config.toml
arch = "quartznet"
model = "self-supervised audio encoder (BEST-RQ)"
dataset = "Morse code for random letters and digits, with fading, noise and interfering tones"
train_examples = 26041
n_mels = 80
hop_length = 160
input = "mfcc"
win_length = 400
codebook_size = 256
mask_prob = 0.05
norm = "batchnorm"
activation = "relu"
channel_attention = "eca"
drop_path = 0.2
depths = [4, 9, 4]
kernel_size = 17
stem = "single"
widths = [96, 144, 208]
init = "torch_default"
residual_init = "none"
optimizer = "adamw"
lr = 0.0036
beta1 = 0.8
beta2 = 0.98
eps = 1e-06
grad_clip = 1.0
magnitude_pruning = 0.5
steps = 15100
batch_size = 64
epochs = 37.1
lr_schedule = "linear"
final_lr_fraction = 0.05
warmup_steps = 300
weight_decay = 0.05
Rows from block 3 of a small self-supervised audio encoder (BEST-RQ), named by matrix and row number. Rows with one number belong to one channel. Each number is 500 + 40 x the weight over its row's rms, rounded and kept within 0 to 999. All counts start at 0. Numbers have three digits each. After the name is the row's rms in percent of the matrix's.
After each channel's rows are labels from the 100 clips, of 14976, where the channel reaches its highest value: "lies over" is the class under the peak; "responds to" is what is common among them. Only what is clearly more common there than usual is listed. The data: Morse code for random letters and digits, with fading, noise and interfering tones. In brackets: how many of the 100.
# convs1: first pointwise conv (model.blocks.3.convs.1.weight, 96x96x1), inputs 0-95
# convs3: second pointwise conv (model.blocks.3.convs.3.weight, 96x96x1, transposed), outputs 0-95

convs1.47 091:463514445500500500500617549500563451500422530500500455506500448583521500500542500594560500500500549406508477500500500472696500474500500500500500470500500503500453529500500500519495511500496500500500560500517500512524501510500617473555464484500500500506456413500500470500500500500500448500
convs3.47 094:500445458500395457504472500500441500459500443541516437500500498500458500513443500500500466417606500500517500492500540559562500551489500545500500500560455500530465556542500477500500549609528415500518577500500500455526473500537500500483592587550527500500492500447500500551500504604500500500
lies over: gap (92)
responds to: clipping (40)

convs1.68 106:500500500547519500445495479500505500456500555456433500500509483508544494524500500500616483464565533500500520553477460514500500501500429500500500500500535500518559500521500466500557500491500451536553500541612506628500535500500487601512500397560401500577500485459462511478500542500568560500
convs3.68 096:500454477501500500558500500517487554500500500500407442500445500500544500428460550458500555483441481500500500500500572500450499500514500568572500500500435500500444460500500557564500481500442500500447500539600560500362439500406500551500535500500500465500449479500500500548527500586514457533
lies over: gap (83)
responds to: mains hum (66)

convs1.28 107:500549511465500432475500545500466563500530542500520453482489500551500405500500500500500500500531500631500500514500500500479564500476422500467521520552563457381500563509500500500500497500500500572425500595500500502492500500511561500408500500482393500545458500440443500500500538500559466466
convs3.28 115:500464460500466479500417500500500451453500500500463500500482500500500440500407442500456500469500449500500500390402500500456540544500441471386499500500500500500500449500479500484462391500463500460500465500448500532483491494500441500432553494471448370555481500423500462443485500500500500500
lies over: gap (100)
responds to: tone: middle (61)

convs1.69 104:500516381489527500503500566500556500500500518500469455471561500500430484408513500475500562500481529550468500500477500500483549500500425500500500500500576345500500500466500500500453500486462500530500444584438500500500500564500449488543438500500469500471541446476408500550500554484500413520
convs3.69 101:500500582488500524500618600587530523560578577500566500500500500500542563500578559434500516500476500500535500560633459476488500500564562500500573459500516500500500549433500500555500551479500500500579500500500500557500532497500500500567500500500522546500500500541500500500500500500520500500
lies over: gap (91)
responds to: interfering tone (97); clipping (26)

convs1.26 107:500500402477549447500508459500500500446505500500448471533475515500505490591506453500497432465541496428500500500500465428544500522500414500500500525509500402465559408526500511500500452401500560500500558530504518557500561500477500500500500500564475487500500537421452594535478444500492409500
convs3.26 109:450401392558476459500500417500470475500500448500500500452501500481500500500487414500500568522487500478465543500500500546500470487500458500467386475500445578500521459500483500538500525500500500500458535500500500468559542500606482500478500556500464500495425500500425436500500459533375532500
lies over: gap (84)
responds to: interfering tone (62); clipping (36)

convs1.6 104:500500502488519583567553535468560500420500500553500409557475500587500681500495528506481500429500500484543500500598500554538448500443500500500500500500548500548500500501551412500479544500500530500472576500460556500500500502500543500500500500537500519484497500580478497485500500500471516463
convs3.6 100:450500500518500500500474500500491456500500500420500500480500500609500500500534500500512511581500481451500483500435500426408451500528417500416500440413500577500540455500463500429500500504500500500500500500447500500500500424551500500500500593402500444444500463483500500512601424546500494482
lies over: gap (69)
responds to: tone: middle (63); clipping (29)

convs1.8 103:500500500418521500542401459528500500506500583500500500472528470500500542500542500500500461500424500539500542485500458500440528500500500500500549500500589500500500558472530605500460534556493500500553500569500500469500500484640548538500435500500500500500581508583500584500540556410500500500
convs3.8 099:500545590403500552500526518500582510581500554500560520500528538506552500564500500455500500552483550500579463500500500453500500500500500460500523500451536526529500531500431500500525500438484514554562500451440500500611580460500546500537500460516500558500500522557500516500561477500539611540
lies over: gap (96)
responds to: interfering tone (100); mains hum (50)

convs1.2 112:500500553506522493500513549507423540500512500548561458483616474546481518447500500514500532504500500567456500465534500500477515500500514500584513500626584500500500478457487432500468500500442471415437550500500394451524500500538536500548370548500500500542500500500500500500540500500461538515
convs3.2 088:500537556500500500439556500584562480537500508483518577520608500500500606500522529500534500559460500536514543533500500543506500470533500566517500500420500554500532561555500524500540500500500530500500550500500500500500586500500500580506500396500500573461500500583500605500538500458500514561
lies over: gap (97)
responds to: interfering tone (99); mains hum (49)

convs1.50 098:500500500500517447500500500441500444576417466500538531500468505500502565500500500500549523500500449500481543500500508484625412500458500427479500532616490437520537564513500500500460500494500572500500500450453500517535507500442500521500430500616500427500500554515432500504468500593500481518
convs3.50 100:586500457500427508500497500487458435519546461500531500540468541491500500546500466500581431430500500500500500560464500500500500434500500439500535396449500500500500500562500373469453500500460500500500540420458412500551500437553500483495500522500500455445450532441500473594500500546500500500
lies over: gap (82)
responds to: clipping (30)

convs1.21 101:500576500501500500500589576500500485500454500500500500416500500500502500500500439500500500427435500500500582600483474499500454500500591500500566626500446500500500432500497500500500468562500500423490480485500534500537500500427500476542500500506500500607561500465487592545485581510500500500
convs3.21 117:493532441540500500500522500500500552442500466500500432407579552409500583524500545500500500500500500500500500524561500450529475500500526600548518500540382413546500500500500500500437558500500500500500500500511500444558428536455599500500500500532500539500553456443500536500418528500537500500
lies over: gap (99)
responds to: speed: slow (80); mains hum (65)

convs1.65 090:500500423515601500500570546500482500427468500500500500542500500500510435515500500500439497502500429470494500500500493454535500500505500500500500500541500424466500488500494463410500587457536500580500500500500500560396500500500500564500397500640499475523574561500500500474543437545500463500
convs3.65 102:602494500500500532515500500473431609500500500500498500500500557500500500428533500500535500494500500573500545500500500563500524434613500575547500534530467500500513579532551573461463500436589475587494500500563500474500500500500500465553574500500500500430576500500534500500500582464500469500
lies over: gap (65)
responds to: interfering tone (92); mains hum (47); reverberation (37)

convs1.60 103:578500525500500441500500558500508500540402545500500399458554542500500525337530500500530500500500500498500452533500516567501559450500500500484500500500500500570500500500487512511614500590458539551500595500500500485476500570476500500500445500500500500599500464500474500500506483482500500561
convs3.60 083:431580519574500500500500500500500500494510500515500500500621526500588500577581500500500500552449500595500425500539413462461500500500500500500500500421506486500500500500500500537500500489500545500509500500500500571537576585500500500593461438468456500500500397531500500500500500473474553419
lies over: gap (84)
responds to: mains hum (73); interfering tone (70)

convs1.95 103:474500500500522472450500500563500471527500500500500500500531490514500424544511500509427500500500500518457500500500500500500500500500365500441488500482632540500500500536418500422521500565500513632500500500478500432562449601500500508500489472586473472508500500447553555587459494500500500500
convs3.95 093:500533490500500500500500538500470529500581437500500472385428500442500444442500500500430500445500499500500500500500485500490360500500500500617443556553489435500500500500500514414477500500605500500563476577500500500500500500521427500500500479451500500514580484438456556500500500500500500500
lies over: gap (81)
responds to: interfering tone (92); tone: low (61)

convs1.7 089:500500500584500500552500500519500524517500500500500524455500500528500500500500500471527500531532500500471500500448500514508500500500500620605687500433500410500500484427500500500531466536435488500500435500533500500528534514415560488500500572500439515500438571535500500587500500515500500500
convs3.7 078:498500500445543500500500500539500523546500469500500601500523500584500500500538470500500472500500500592542439500475555500432500500500500430426500500547523512505500500500500603416537594424500541557500589500500482500492546500523397500627511500500536500436500500500519487560534500500500500500
lies over: gap (99)
responds to: interfering tone (71); clipping (25)

convs1.36 096:430491500500544500537500521500500565500456500544531500500500500650500500500500537500500437424488428500480500435548537500500511500552500500543500641500504451500523500497500440486500565568469500500500523508500560500500500580500491500500500500550537372500500500500563506500575503500543464565
convs3.36 103:609444500537500500561500500523461583448500478569500536387519521426500500437500500500528458443500478559500572500500500500500557482500567558547459481500429440553525533552508500426490499500545500514467500500607500444560500500530500500500500519500500500433500500500583500500500576500500500479
lies over: gap (99)
responds to: speed: fast (63); mains hum (60)

convs1.55 109:547463500491500474489500500500500398500500500482500500433419434500500506589500510429500521500500500500558500500539523523516457435500500500500500500500499500489465320566395500500500500557500500583500367500518500500500500500541566500459552500514480495500500500457500500500500500417500500500
convs3.55 088:500437500567500424500430500454440548459457500500422500412467500519500449531500500447500407447500448516465500500502500407494500500434500538500552548500500457500478500500534500500403472500436446457500489500500562467482445500447500500450470500500500467500500473381528418500459500500500437500
lies over: gap (73)
responds to: clipping (69)

convs1.94 106:500509500500517429500500500418500500621523387469536497500433500500496500670466500500500574500570491551500414500500559518500501473500500500427500530500588500500500500441500464500502430418457500480500500500500500500500500494500500500579500500452474500500561500561490500500500500541500530501
convs3.94 096:500440500500466569506500421500500500568500500500449409500436541500451500466447446593500500500500500500407445454500500500500541477500500418404402500500500500428486500480500500465500392500500479571500485500500444460534478500500512500455520604500500437528500500439500452500476500513513467500
lies over: gap (94)
responds to: interfering tone (70); mains hum (51)

convs1.78 098:500476500500500568481500611531500476512500477556473502366500500500427500440484500500500558522500500595500500500442500480490526500476500548613664493500500500500475500497500500500475397500538500500447500544500578483500491500500500500604500500500500500500500500499500481452439525500500500500
convs3.78 109:500500500500500566500546500568500500549500539534520555500500500452506571500564589564520515500463561524500573619584500500549489500521611551500496500500500500500534542500500551500538513500577500571500515500500500500541500531486500514565500500536545611466539548500500576542462500500526500562
lies over: gap (99)
responds to: interfering tone (93); mains hum (42)

convs1.67 098:500500500466500550479500500500593500500546500500402500500500500536500500500500500558537500533500500500478473534500385432500477500475465455563500500500500556500500504492500500500598595598500500500477552524500477572500578457500557628477551475500500532483484381500455500500500485500500500554
convs3.67 088:500500468609455446500500526548500500500433445453409500500401507500500500500500527461423500446500379500500500500531542432409528500528483555500577475500487500500500500500500500542548500500500500501500439500549570423442472541500539556500500500500500475500470500500500500541566500590500500570
lies over: gap (65)
responds to: mains hum (57); clipping (33)

convs1.31 101:500391434500522549500500500523469500500537500475523426415500500500393531500500500451500627500427500500500500500500457434483500579630500528528500500500500531564500451500500500500380500469490500500500500500500500441485466488498564517500517500500500500565500500500500500589457500500491500441
convs3.31 105:488500466500405500500475417489500480495474454509465497472483500500427466500418500500468469500500428452424481500483537500466592486468500500500429500500476434491482500500518500500417473543447499500481440439457500438500422523500491500452446500488415500521467433500583433500402471519500431500
lies over: gap (80)
responds to: interfering tone (99); mains hum (78)

convs1.13 103:482538500508533500542500573574500500490489500454401477449537500500418556500549500463526500406468465500500483440504500445464500433500421500511516528514580435517500512493500500517458500478444502552500500535432500500500661425456500500500543500442500500532509500500500544500479588486515500500
convs3.13 098:528416449500500507500500590446500500452500452500480500500455522500483500500450503557547461479542500442448500473457599544500515500500492526442500500602500514500545500538527500500500500581524500500396500500510602546500410533500500454500550523432500452535500500500542500468471391560481500476
lies over: gap (99)
responds to: interfering tone (95); mains hum (63)

convs1.35 103:479500407500546500500500500500500500500468500500500552477500500500500535461500500500500380506500451500500461500500495500500433500542500515500551494532500505570506506448500422537500538500545402591650500500500546561500500500623521500500500500520465500500529576574507550500500500577500500567
convs3.35 085:500508500498500433500500500425540500595550500500500500500419500500434446471500500542500500500397381500566446519500500500500500495484436500556500500450500500500558500474399500500432500500500500500500471533500500520500500452500447472500457400521500434500524500500457500512500500594560500613
lies over: gap (99)
responds to: interfering tone (96); mains hum (47)

convs1.41 102:500479557486559532455526500500500500500500500472554457448581500500458496439538518500500576517500500519500443500500484500456519500558500500590546500461556500500459500500500500500410500500500500500498492500443437500500500500500626394419522500471500531662500490432457500500500500500461548500
convs3.41 111:535500500519500500500442428462454500459471439539452480473462500500506500500469493569483500444500500500384500435435584500477500506500478500500449472500500435500426493500532500500449432499500444510500474465452478500500404548500469432476500558491426472568500439428531454500445472551500416459
lies over: gap (80)
responds to: interfering tone (95); mains hum (61)

convs1.46 101:500500500461544500500530500500500500500500500419472410500446473486494454500500439431592500500500500500500500573477500421455500500500466500500500500500567466500576472500500552500500452500467500500500565513534500611396590518472435500500559500500500475593500500522500500530430565500516500608
convs3.46 101:500473500471500506500546500500497500500452500500500500418500472500500500432500463386448500500500455462500500613500500456445529500500500500576500518500500500579549500402490500473437500462500500526500485500532500500500574442392525500548500500500500508500487485422500500615500517486613500586
lies over: gap (81)
responds to: interfering tone (74); mains hum (65)

convs1.92 070:500500500445643567549500500500554500497500500500500500446500500667500500500505500500500500415500500500500500500454500431493500543500500504500500500500613500393488480500500500500450506546496426500500500505500500500498496458529557540500500604549500500550575500500561500500500500500577482500
convs3.92 104:400500500437500465410552500500557427580500558500500500554500498559500500500474500436500544570500531500546439500500446494513484515500500466500500500408535557464500471431433500542522552500500500431519500500500490571539500419473433500500467491500500500500461500548390500555500428493539500500
lies over: gap (100)
responds to: interfering tone (88); mains hum (53)

convs1.64 105:445500396498500500500510568500500517500429526538471500500510487500500479500500500479500528500514500472477500500331500500500500500500483500500500500500486466500500463678500500500500491499498500531500500500417524539500500440500532448500426500547589500524500500483415452500486500500500371500
convs3.64 091:500607573500427500559500474600500500500610540539553420515500500473500500500435500500500528500589500500475500500615500549500532500533558540489575500500500500450500458525454543500500500500500511500500500500500440517431500500500418515589593500500500500532500559495500507459500500500500500451
lies over: gap (73)
responds to: clipping (49)

convs1.79 093:505500638500547357467500500457479540500554533500633500500500476543431500500500413500500500544656500528500500500500500500500557500500500500482500500500583439500562545500500529500500500500500578500464500500552470500441500500489500500515488475481435500500500539500506469500495500500500500500
convs3.79 095:500558500614545500500527500500500500500444500500507616500595500500500562459500500500558466500476536471500564500474539500469462392500423500551500458500500574574628467500500500500500500523432556500500551594435500500555500500500500548500512465459500493500500500524500500500500500500460500455
lies over: gap (98)
responds to: interfering tone (93); mains hum (49)

convs1.89 101:530483500500500511434500500500466442500583500500498500505500517591500350563500590485500500500496587500527500500505500500481500500527458472500601513541529462446472500500500399500500500487500500545468460496530514468500482500500500468481526500500523500557552500500469402356500547500552524514
convs3.89 090:500500500500495500439449500451500500631500563554500548500500500597500464500436500500500606500476500463500500399386500500480500500500452500403500500500500500549500500548500500465605500510497500500468500500500500500500500458500399500500500500476500387500500471491500403500531473500500500500
lies over: gap (92)
responds to: interfering tone (89); speed: fast (65)

convs1.34 102:508500487500500491522500500559515546500500500500500500500563481354546661521518500545500436543524456392500436500592559500500500443436529500500454479471500546553500479501498500500488495576500507500500569500500504513527500533500500502500500570456533522500500500500538527607500454500500479490
convs3.34 115:500471484500533422500500500448500483552500500426500564565436500602500460442448432500505500546462500427500500500500500500443452440500500500540500500500556500500500408500481543500500500500517520439500570500500541500522529390500394470500586500442500500439500563510442471542500430500500500500
lies over: the character "i" (49); the character "t" (29)
responds to: speed: fast (79); the character "i" (55); the character "t" (34)

convs1.22 105:394507515431513557581500500515500595481500500500444500500575523522500427500500500500513499500500500500500595510500500452500469500500500500513500500500579498391500500500500486590477514500519535439530567532541605500500607532500500500555462500500538500488591500500534500500500500500557437555
convs3.22 093:405500500499500500387500398538500500500500500568428500500606477447500500500548500443422536500500510500423500500500447451500500528500500500500500500500500500482500500500600552500500500487500500485500500500500403500468563471519484500500445500599510577500500440500412500591500492555500500500
lies over: gap (67)
responds to: interfering tone (92)